Weights of a small image denoising model.
Model: 32-pixel images, activation leaky_relu, widths [64, 64, 128].
Training: soap at rate 0.0029, 9600 steps, batches of 256.
Data: trained on drawn small creatures on textured ground, 101725 training examples, 24.2 epochs.
Rows from block 2 of a small image denoising model, named by matrix and row number. Rows with one number belong to one channel. Each number is 128 + 24 x the weight over its row's rms, rounded and kept within 0 to 255. All counts start at 0.
After each channel's rows are labels from the 100 images, of 14848, where the channel reaches its highest value: "patch colour" is the nearest of a few named colours to the mean colour under the peak. Only what is clearly more common there than usual is listed. The data: drawn small creatures on textured ground. In brackets: how many of the 100.
# convs0: first 3x3 conv (model.enc.0.2.convs.0.weight, 64x64x3x3, standardized in use, each kernel summed), inputs 0-63
# convs1: second 3x3 conv (model.enc.0.2.convs.1.weight, 64x64x3x3, standardized in use, transposed, each kernel summed), outputs 0-63

convs0.40 [142 131 104 127 128  80 119 130 162 187 127 107 160 142 148 136  65 139 132 130 133 127 106 117 157 154 125  64 116 133 116 128  63 119 130 149 147 119 118 135 146 148 113 118 154 140  95 145 152 124 128 134  88 140 111 106 154 164 142 129  88 138 145 147]
convs1.40 [140 112 162 108 155 165 131 101 153 119 120 148  99 142 109 144 103 147  92 141 127 137  60  92 123 147 106 134 157 133 160 128 141 139  96 121  98 119 146 141  97 107 106 109 126 133 121 109  66 127 126 178 125 114 161 147 136 123 168 153 165 114 127 107]
patch colour: grey (64)

convs0.15 [145 180 118 116 110 110  84 142 113 150 144 147 169 158 130 106 147 123 124 132  81 102 117 133 171 133 170 154 124 131 128 116 142 127 132  75  77 122 131  96 115 142 127 140 140 154 128 142 142 146  78 156 139 115 140 147 160 149 103  86 116 101  97 118]
convs1.15 [115  83 121 148 114 160 123 153 112  93 135  89 100 132 115  98 124  74 116 145 146 147 115 130  88 120 107 149 129 138 116 157 132 115 141 133 157 108 115  98 135 118 108 120 139  99 121  70 139 140 135 174  86 130 145 143 143 175 145 143 141  67 126 141]
patch colour: red (84)

convs0.3 [127 129 148 121 123 129 104 156 133 131 113 135  84 124 116 121 145 122 121 145  99 113 114 144 113 128 124 132 150 127 131 204 119  90 115 101 122 110 129 144 119  98 133 128 121 130 134 111 171 142 138 152  98  88 117 135 188 115 101 137 124 224 122 140]
convs1.3 [121 157 153 160 153 111 138 120 121 112 133 159 190 135 163 148 153 162 131 143 125 120 124 103 141 124 137 125 125  99 145 118 137 142 177 156 145 121  99 184 120 131 132 154 130  99 113 114 121  95 108 133 191 104 114 136 104  65 128 156 146 143 134 118]
patch colour: blue (59); cyan (35)

convs0.28 [145 103 133 128 163 110 115 134 119 132 115 165 117 150 140 133 122 128 103  96 183 132 148 120 100 117 113 136 147 144 140 111 105 107 108 124 141 133  94 120 129 120 162 108 125 158 122 163 127 110 153 120 151 159  85  58 206 130 104  99 108 151 129 132]
convs1.28 [161 116 131 111 112 181 132 121 149 157 130 134 110 121 162 148 115 126 120 151 109 108 125 164 131 165 104 149 128 139 140 160 118 167 181 102 112 167 157 166 119 120  95 112 109 108 149  85 153 128 137 155 140 132 162 120 128 132 196 149 116 123 108 110]
patch colour: red (35)

convs0.16 [ 84 136 107 119 116 110  80 180 132 152 129 132 130 138 147 142 129 148 123 134 135 114 125 119 164 125 141  84 163 108 140  67  81 135 111 114 142 142 141 176 141 109 140 121 117 163 134 149 160 110 135 128 120 156  91 101 106 156 129 124 103 186 126 122]
convs1.16 [121 111 158 162  94  89 129  79 131  82 126 142 119 124 164 114 171 104 142 108 127 113 143 131 149  81 109 160 101 161 114 154 137  93 132 112 155 106 126 166 128 126 125 158 142 116 113 121 154  95 145 122 139 108 130 138 125  82  91 169 164 113 120 127]
patch colour: pink (90)

convs0.39 [165 138 147 135 146 114  97 143 127 141 157 170 126 164 136 125 140 106 122  92 102 147 123 132 157 115 159 104 160 106 121 147 138 115 125 141 119 121  94 135  90 130  92 166 138 138 116 135 120 118  85 109 116 107 124 114 228 113 135 116 124  90 134 113]
convs1.39 [129 140 109 106 134 157 180 105 120 105  85  93 123 116 111 143 117 139 144 151 148 117 119 144 117 144 157 144 142 148 106  79  86 152 117 135  78 155 134 134 149 137 126  90 108 122  97 126 163 148 154  98 147 158 144 136 154 142 162  95 147 169 122 167]
patch colour: grey (47); pink (28)

convs0.27 [131 131 143 122 140 109 104 169 143  79 103 137 114 145 126 168 225 134 139 132  99 133 150 151 121 112 117 147 148  91  94 112  93 157 124  78 142 158 118 125 136 135 132 112 146 106 134  93 126 124 132 127 157 108 144 132 162 118 160 128 101 134 115 120]
convs1.27 [128 135 147 143 149 132 135 171 111 136 117 132 134 135 116  91  55 143 113  91 151 167  86  84 155 132 124 145 132 111 169 134 155  81 121 114 118 137 133 115 130 123 115 108 123 158 118 131  46 153 125 111 128 126 131 120 142 124  88 145 150 133 117 131]
patch colour: purple (57)

convs0.31 [134 132 106 112 124  87 165  94 134 170  99 151 154  55 179  93 120 125 120 127 166 116 112  98 120 141  91 129 165 156 132 115 113 139 120 122 112 158 123 144 172 109 103 106 112 158 144 148 134 133 153 118 115 118 106 112 159 122 106 145 115 136 132 165]
convs1.31 [141 115 161 105 137 161  97 170  99  95 125  89 127 118  66 181  92 144 139  99 120 161 114 108 128 120 168 146 104 103 137 143 123 131 158 109 106 109 128 126  89 150 124 159 145  98 137 135  85 127 114 104 116 114 165 129 101 110 111 134 100 132 134 138]
patch colour: pink (37)

convs0.18 [129 160 101 110 126 122 137 151 106 123 121 107 158 148 144  85 126 112 106 137 128  55 114 109 108 107 171 146 105 149 155 139 101 126 143  78 127 136 158 163 132  90 123 129 143 137 110  98 155 124 127 164 179 125 151 148 133 144 116 116 173  95 117 130]
convs1.18 [142 102 171 164 127 131 120  92 101 138 133 125 114 128  98 130 119 128 126  86 125 176 135 159 133 124 102 169 136 154 107 120 104 150  81 136 122 111 135 150 106 134 136 171 163 149 147 146 162 119 125 151  89  94 127 128 134 151 157  90 103 189 139 127]
patch colour: purple (73); blue (27)

convs0.21 [158 129 149 159 131 158  68 170 103 147 126  95 140 155 123  90 169 164 127  98 117 129 134 113 150 135 149 111 136 102 122 158 133 114 126  65 123 126  86 116 167 120 133 150 111 133  95 158 151 122 137 103 142 134 133 139  71 125  98 119 120 139 118 115]
convs1.21 [149 103 107  93 109 116 118 135 151 116 114 150 105 109 117 138 133  77 120 114 129 118 143 141  82 105 106 200 132 134 153 143 134 141 110 127 120 127 151 142  77 157 134 139 138 110 127  62  85 119 128 122  89 139 130 103 113 109 100 143 121 167  97 112]
patch colour: pink (39); white (26)

convs0.23 [148 144 108 118 114  64 109 116 122 140 115 127 136 116 130  97 114 146 123 136 123 174 136  88 125 130  99 138 112 131 126 177 115 145 123  86 122 175 124 177 133 106  97 124 127 114 175 135 152 163 140 111 122 160 109 142 128 167 125 112  67 121 151 153]
convs1.23 [105 144 134 169 130 132 135 172 167 141 142 151 123  94 137 124 134 121 135 112  97  54 156 141 132 106 146 140 168 104 130 125 141 181 110 147 148 151 129 147 139 131 123 134 102 138 163 188 162  95 119 156 129 112 138 117  98 137 129 134 169 112 117 116]
patch colour: blue (95)

convs0.61 [124 118 153 110 140 101 138 154 141 162 132 136 137 113  96 105 136 123 116 120 112 118 146 122 146 123 117 167 117 105 125 161 120 145 116 141 116 153 134 123 151 126 119 118 117 121 154 134 103 255 164 126 116 108 122 134  95  84 110 119 105 113 137 117]
convs1.61 [143  80  98 167  89  94 126 110 180 123 106 143 159 119 166  96 125 116 136 150 125 111 134 111 103 136  82 113 141 122 130 138 149 109 114 120 171 107 150 114 100 110 131 120 133 139 142 137 125  60 121 140 129  89 139 115 148 180 116 119 120 118 157 154]
patch colour: green (69)

convs0.46 [120  95 140  98 163 124 172 128 135  62 102 151 130 134 166 105 113 125 151 113 140 122 148 121  95 144 124 145 151  87 123 116 103 124 128 121 110 100 109 127  95 112 141 145 153 111  93 131 121 147 161 164 127 146 112 119 197  95 152 155 129 130 122 166]
convs1.46 [121 124  99 141  88 158 143 129 108 124 166 102 111 124  96 171 153 101 104 133 118 124 152 147 144 109 177 100  99 179 146 139 137 131 107 132 128 115 106 140 168 118 144 116 138 147 152 119 122  52 120 121 121 110 141 130 123  90  86 102 108 151 120 155]
patch colour: black (63)

convs0.43 [115 106 117 128  99 107 124 132 155 108 130 161 150 149 112 139 142 134 116 152 131 114 119 102 102 107 120 155 123 104 136 119 144 132 110 141 121 102 128 143 135 115 110 108 131 116  96 125 116 132 135 133 109 134 114 130 255 126 143 156 127 135 138 152]
convs1.43 [114 134 126 111 170 154 124 119 105 168  98  81 139 133 104 144  95 105 146 133 150 161 130 161 134 147 146 137 173 102 124 137 111 143 155 159 122 163 144 100 110 164 150 149 144 135 134 155 162 130 140 125 154 141 100 130 120 180 184 107 131 135  87 128]
patch colour: brown (60)

convs0.5 [119 129 123 159 121  77 134 144 160 107 121 117 150 130 152 118 131  94 108 150 176 104 107 104  81 103 155 130 148 131 162 115 112 135 159 137 106 146  99  76 137 122 103 159 138 151 129 141 118 188 151 148 127 112 137 127  75 133 137  94 159 113 114 117]
convs1.5 [122  99 132 110 117 134  82 113  50 136 145 140 113 116 152 100 122 136 118 113 125 138 146 164 139 103 104 135 147 130  73 130 118  89  66 138 150 101 135 162  79 159 146 135  96 114 143 151 122 119 131 123  99 151 112 116 134 127 111 166 117 131 142 148]
patch colour: white (66)

convs0.26 [154 114 142 120 151 136 122  94 121 122 114 128 106 143 120 150 122 195 124 126 130 168 132 116 151 128 126 169 120 128  83 155 111 130  74 163 142  89 130 131 149 105 121 131 135 118 157 144  87 111 115 102  99 112 105 102 212 130 131 127 139 113 129 145]
convs1.26 [155 122 120 138  98 100 115 134 145 133 133 138 155 139 150  68 160  83 150 144 141  92 163 129 126 139 132 128 133 119 163 125 100  84 170  80 144 132 144  99 118 153 140  97 124 162 113  95 132 120 131 142 117 157 130 118 109 127  69 135  97 137 170 120]
patch colour: white (51)